Rows from block 4 of a small masked image model, named by matrix and row number. Rows with one number belong to one channel. Each number is 128 + 32 x the weight over its row's rms, rounded and kept within 0 to 255. All counts start at 0. Numbers have three digits each.
After each channel's rows are labels from the 100 images, of 14848, where the channel reaches its highest value: "place" is the part of the image that holds the peak; "top examples" is what is common among them. Only what is clearly more common there than usual is listed. The data: made-up ball-and-stick molecule models. In brackets: how many of the 100.
# c3: 3x3 conv, stride 2 (model.blocks.4.c3.weight, 176x112x3x3, each kernel summed), inputs 0-111
# c1: pointwise conv, stride 2 (model.blocks.4.c1.weight, 176x112x1x1), inputs 0-111

c3.104:158091106137055064144105094171127117118089175113123118135069107152136124158143113127161090094213128141098097109128089140077108075129118058126125099159110142199101123127149130180121172138071142109102127124092193070126154098153141154180139122131152123155129124123124110121081149128124124090093154158096121140234102142097085171124107158086
c1.104:190106067156066081108155130117047166137075199162148115108141110098172102117130130151178070131191126129115095118088128156075127104132108118138119090197124112219148150131146117123134121106112152103069106124085153064118129109133151118162114155140121107112133181155214116148106143124133181155171147146170133128172143131119140132092153135100
place: bottom left (77)
top examples: dark backdrop (95); space-filling (61)

c3.14:133140103087117130149149106142144099187054133114165115171135100096112144129127139069065115113131138130147179132104150108087118126123130197133122144167185159167128142055105120153122057111100052151136097132171176091184175065080088104140119133079117118112118118128133123177102177165150090152113138157051063125133096109102152118145112108148
c1.14:133139140097092109174143139118135140190084116136105151164125089143105140138138153097062168143155153144143158156124118127158138106072107144163108128130167152129107161110137153165096111079166130158140028083143236075122133084108140144126077120061135118108130164126157075153140189189129074137107110105042106134113118108125088136134132149083
place: top left (66); middle left (27)
top examples: dark backdrop (100); space-filling (92)

c3.96:116162067107140137150077087165141111164091163135120136139135123113189076108123120127109106132090114133149123151144102079114132158165121123161129207113204162144127126138091101138123123151217148131143049132109105050152155091120140120199133163154062171107110161109163101109144165152113127150106129120148143098152119143077131174134094033103
c1.96:171099073080105129126098069210108117154109154124108140112117101116150095142154144101100109122112100089135140172117144073099141108141179145167145209137207118146085132127088139176094109112182150109132093131081107070119125093128112144178129127153071141092110161105162130141115163170118126138086126188164150048158135145066126141148107068152
place: top left (28)
top examples: space-filling (100); balls: three (43); balls: four (32)

c3.145:175083167141132103166094171147133140091114118095167125127111105135103145084137137126181147110196195095126145143119135108181128165100113137130144074154092113108161143085182135123111151055123134113091108138093228137096115115096188122129129103173117134092097084154150131142085100178097101091087061104141068140119157139186133105176094094148
c1.145:152090116156069136118121135114192120115178059129140138167154118129119159098138133120112119181125093155115125221136144117138156109130082185151126057183088110150136127116224103157141124084150162135101127122104223124120148134177119130101128144156115098079133109143108103128101118145126100083137107130140105059086057105132149118204156110128
place: bottom left (68); top left (28)
top examples: dark backdrop (100)

c3.76:101126138090087203079086104134128140153130092168149101109139079104123132125112116141068131146178114145122077158145115041106106155157096175136072073130136067140147138112175146118074120181117078093166133151124118095157151118143108156126142160154193126121140135127091097108091109154228130176117051128151119159095172157116125112116110145096
c1.76:065122124134089120108112077142129141166092118178103099111146171155124115111135067128119121236188177168177084194132116110100126193135092108098088072146120100116148124115154154126100117171105076118122155189100122101163171114131120152107113143170151125129134159140078129179070162185170153134095099137145131108118166149136122137103109126054
place: top centre (28); top left (28)
top examples: space-filling (94)

c3.32:130132128127091151155128127129127160216178155166128182106135099154114139152063137087123163137130137144155106112169128135169111109099133156138100147101087078160133144119150135191148124120251139071126136099160089131092077158104120136142075169135099155100180134118170122078150097138143173117120145133097092120116176124103119136116143216203
c1.32:104154163134122095167131162129127199150193145148157152151149163182131151205135101115149175152138163168155168185147153138176085127132118107128126118149109100189127131172164137147110124114240070106117108114106126101121139140161154119131120140187130164124140108167134180142126100126094085092145158106072146159167155135111094154068164129203
place: top centre (59); top right (30)
top examples: space-filling (100); dark backdrop (100)

c3.133:097090145099082095159160116114129140134117076137064144145135131122155097121113126142127122123151094181152124147154151048057141170123088154137128050150118103103040161110137104109032165170113165168172120169132120129116199136110191147139179146086132148073152141112121128108120116147109116172137080084109161115091091164116150107092120116112
c1.133:099127095131116067124147076174132130127117153106126132132222108071107078133121124157107111129139123195114092113086156103062125125070099147113131115116132142082119106115089148142125184190123145149159143152144169085091189145128171129086174094109129095071122127091118088098095098116128144166128087078108165154074029136130113086141116091133
place: top centre (55)
top examples: space-filling (89)

c3.101:152114100125141168143139178181204112022128106122159155130105102206134105146153125141146139139166166138089135136137118173119115063095128180156180115111133091109134076185132090142110123065097117088105110162136129145093090197148134119139162077119156110096110092148127149199086183130187126112156095184130131104123115135098105139114127137159
c1.101:124100140110175132182124156102162158072152126115151189108114105177145183114161098112142160137149127130105143132149151152160076129123076208168168092113141056105118055109159146130141107111145155107123102168090146164151105177138148130139146127087207118122108088160103133237049160137144145119123091107128107115116145155091121171105151096139
place: bottom left (51)
top examples: space-filling (85)

c3.71:126134097148107115080143136123165136125152145132086128081156088125131135153110156093098146096127127118119136139143121123129089110085103130163188095160110077130095165111117077140120131113215086116106111097136107091141121124139129103201092103074163116162255112120112187088162205194090131096132101082145116123163152151059102139116160119138
c1.71:090142105112130101090118118107103123151106145109110129055113092119113152093154221107134110147109147134117147183097113193108116078104116130173102153147130042112119163101095124089084106165170108127108149058136125153135100132122098108207095124081182079165152141113099159060141128146100111105127112157186123099070106120058114135114143092088
place: top left (51); top centre (31)
top examples: dark backdrop (100); space-filling (99)

c3.168:103074148069054065057160138113137126135127144088105121173147081153143186120129098135165122142110141102109124174120109152143099169098097126144169038147210142117132164118127133138141132140061119123132108129156062132078142170125120137106105149153200134155138137138117126091062165088137115100126130150111129069144142120134127171132194196147
c1.168:116079147118082047041193182126122086129111098128134134121135104124162160112101102137119130134072139092117160153123142144185078173124113130138125092107190136156093076124137118116121120129043144108102110090141065133084166126110118105117137068133157138124091113130152149109061145060079140078171126126058123102110089129135114139147189128127
place: middle left (29)
top examples: dark backdrop (100)

c3.50:123146134152116112129145131083100123096137069074154067167072115173119076098183131116134079073085136137155135057134137141127173124106101180114116116133152171106114062142113116086116108142103091155117109136153156104119164141168135200175127139152087142109148169109121091150165166100072159106141060089083045136151128164124150168144106096087
c1.50:195152134106122142185130146122107103115138108059072151133145113156122128148171151102121124112110094072133196127132128131131151099166100209119126060152115133097110087105061106099097148099181125150117108151122205104124119124128108196159122099114109114099113153152188134105110114180142204114137114136059026097134125123149122144131103126090
place: middle left (57); bottom left (31)
top examples: dark backdrop (100); space-filling (90)

c3.52:086143150132127120075134116143130155242096122169098140163168111142139108097090160117092094110085144113129113103127117170093133145131159113111148130155090167151126116044115121095098101164152120100101130147069135069120157095132139162175106159088095150171135144153097142120133117138086036165142103103127056131155076164073120123113076121192
c1.52:122137163109101104099112146135094139201049097131129153188108078166162129109099170129145121148183140114092141081124084102142125131117137138088130079161126146153074161078068118100103087163155114119111068093116153117156135135117210134134118184057109114130125146156159141137111129115131023143087117090164102100152069161131120111149079128140
place: top centre (40); top left (31)
top examples: dark backdrop (97); space-filling (87)

c3.120:101157109133148081086158137191119147125073133123090152150142102140095107116148156115169168138175118127140154151104130100124115102125184074074160201155110107107178093127062119092102048147169176135119103105056145130176146041152157147107119169111124155135129128110113117072196110126129105182160078134191150119150106143133141145136085128121
c1.120:126144142135101113113161146188127104167059104104100104141119125155141131104094119098102109072232144078099119125131176140126079079137139119058076154112125116110137116123031132128099082165135126115124117102084105089126172074109158127100119108127093150134118067134124167116168107141116158158160092139167144113150085123168133191136059159069
place: top centre (28)
top examples: space-filling (100); balls: three (33); balls: four (30)

c3.103:119123094102128092131111156163128094102095104171064106096138108154097144125114117094113170147146118129159167120163101155129129135118072211119187113171103097110153119101183103120137109107140171163154206147141142050082131151088112124156100132151042096072167138145146086131099160074118025121139144184093117120121106109130137144122152165126
c1.103:136107155094117113079134146146109096098174105185121094135097079150076135143087113127170150148160097115117197104173132139106136131083088139115147102173109097144124135112225160160154136175185184147115126150136173130107125169098109149181092108155081096089120124134126122092132182144112053171185145227111136115119123104134125165109173129141
place: top left (53); top centre (37)
top examples: dark backdrop (100); space-filling (94)

c3.63:126114165123159133095106144130127104130111117116121104131071161151055071172099093219155115101216088118104151112139115100141147136173197128054133143086093041129066157107170152085127113124099107147143122160094148108099130082128128117127148127093127111121162161118120107081098117154177078141123123150204108107074108114145117140074124127118
c1.63:113129163056150109067063116144143165152152103089097088116052161156125117116100099201138162030184052174131159098107128087137125132158171114068159145152098071111108151157127170132142083114129149153125133195097114128123064097128117112162153121125145105135180141158097097119099180133140108156123137166160139109111146145145148119105121121157
place: middle left (40); bottom left (27)
top examples: space-filling (100)

c3.31:085098170153083134087073125154115088150136108157064138163094100151152097094086130144061139087131163151117116156141149078134112157121105169216136114124147135150114095177128125149084200165184133128171093109097110159123107158109151222120105134061132153112121108126166099111120135111125125178059113104135101159152109167082107171137076131120
c1.31:135112130184126121121088117154108083111107121163155179169104142132160097106092144143083083087094143125095045103174121097108166176127152161199118111109166125176130094098118142148145135198189168130122155134099139148111131187122159117149065181102134148106133116167142146083139144182127070126087104095128092145158105197073130141127073077138
place: top left (99)
top examples: dark backdrop (100)

c3.125:122084091159124124131098148111126088170199104157125106115112143087083119105130092086090103196079161163140126115145122131174167082121107200123180143108106158109138121092187100167130153113173111144086133116102086149073087124181109144095085159092147212116128111156159165094071092168111079076178158121122121125105128136102110088176131111122
c1.125:121105102212125167131060173122141097173246102111128132131121166096103160103117098112126098159070124148136087097140127099181175101086128145135143058063094129135148140127151125142128168096106097106113123085156135103057103102149186112106104110118138181115123117141165166110166127196107122116170101074138128120075117140095171117134128139136
place: top left (86)
top examples: dark backdrop (86)

c3.11:085167192114119121111119076102105158156164131126118155134095118126111120145102105159112159136107162080145122156132077164143116114081107126192073125118211081203117163066102148112117082123087107098101128114129163172109089143104089103064139121105154103111172157175103183130133099143162128126062115151122193081096098115169107101144102074092
c1.11:136134150128134089122135100097095146152150129074168155142113087145129115182110110138144179143087133149120120128170089147120152093070104128218103129165230112236112156097091132111099095103160138099092092111099179186113068122106117105085144141159172122146115160137131123135079084163162136129086109142109135120147116128155041144138119137154
place: bottom left (84)
top examples: dark backdrop (100)

c3.109:134123082098105112110074104112091157113089122130107135079087161105201161113076121117110127138193112145094107140108114078163126131152123140114136157165165131131104135087126147145110126123161120136153096220104121059090100071133133144131092164134164150164098114067144055107104145158096133101090139142146177103200084182062167103116158080140
c1.109:152066095094098126121058091121075118104093124148063131123099111118150079127089090158136093157128144157134140142097156088120105153133154123127134070140138136135111104121153167131127100085107143149132129201065158069120034085100149095137118124164162133133101157102187057121165112117098114157081155137127113093201098174110171093099098098094
place: bottom left (83)
top examples: space-filling (100)

c3.24:107105055102107119128163107092139162134092099111109159138099110106136154105127103097131145097119161169113100113171130141154139195109170105114101129082148127141100144136107129117130141081151102113200123119140102104172078146070086092124239107139085020108100129156169148096096156112189162146111145184104154138121189102176143150157122118116
c1.24:121104115102074097065119099068134157128145124081109095100073142119122161129159105102126155096145147163088103125117139094132158184102126115043098108115118136119085171134162143058119132077123086146171110142142124099176064114131096094141194178167086063116106068182137146106127127124172143114137165121158143083114194092115091125130184111124
place: middle left (27)
top examples: space-filling (100); balls: three (29)

c3.174:105162081137127118131111107049143067150141129144126101134082162136110085165090112127161166125135126144097125082121093154149139067123105107179201132095103155094126133133099163157119133139118206147149106168160096110084110115125061184131141065129164097174077092109122101141061158158152191119113124103066123102125164184125173127159173139105
c1.174:129180107137148092111096182126144103170121131125098079110125188106107099145155152136145179132114152177059151090107083152151107158129097129143164170119106171112099211131099186162148112124161227131175107175147145100115098154101064126151110105084179139168090090126150079082098128159144144092110113117166125069132142174149150144137123145161
place: top left (55)
top examples: space-filling (88); dark backdrop (83)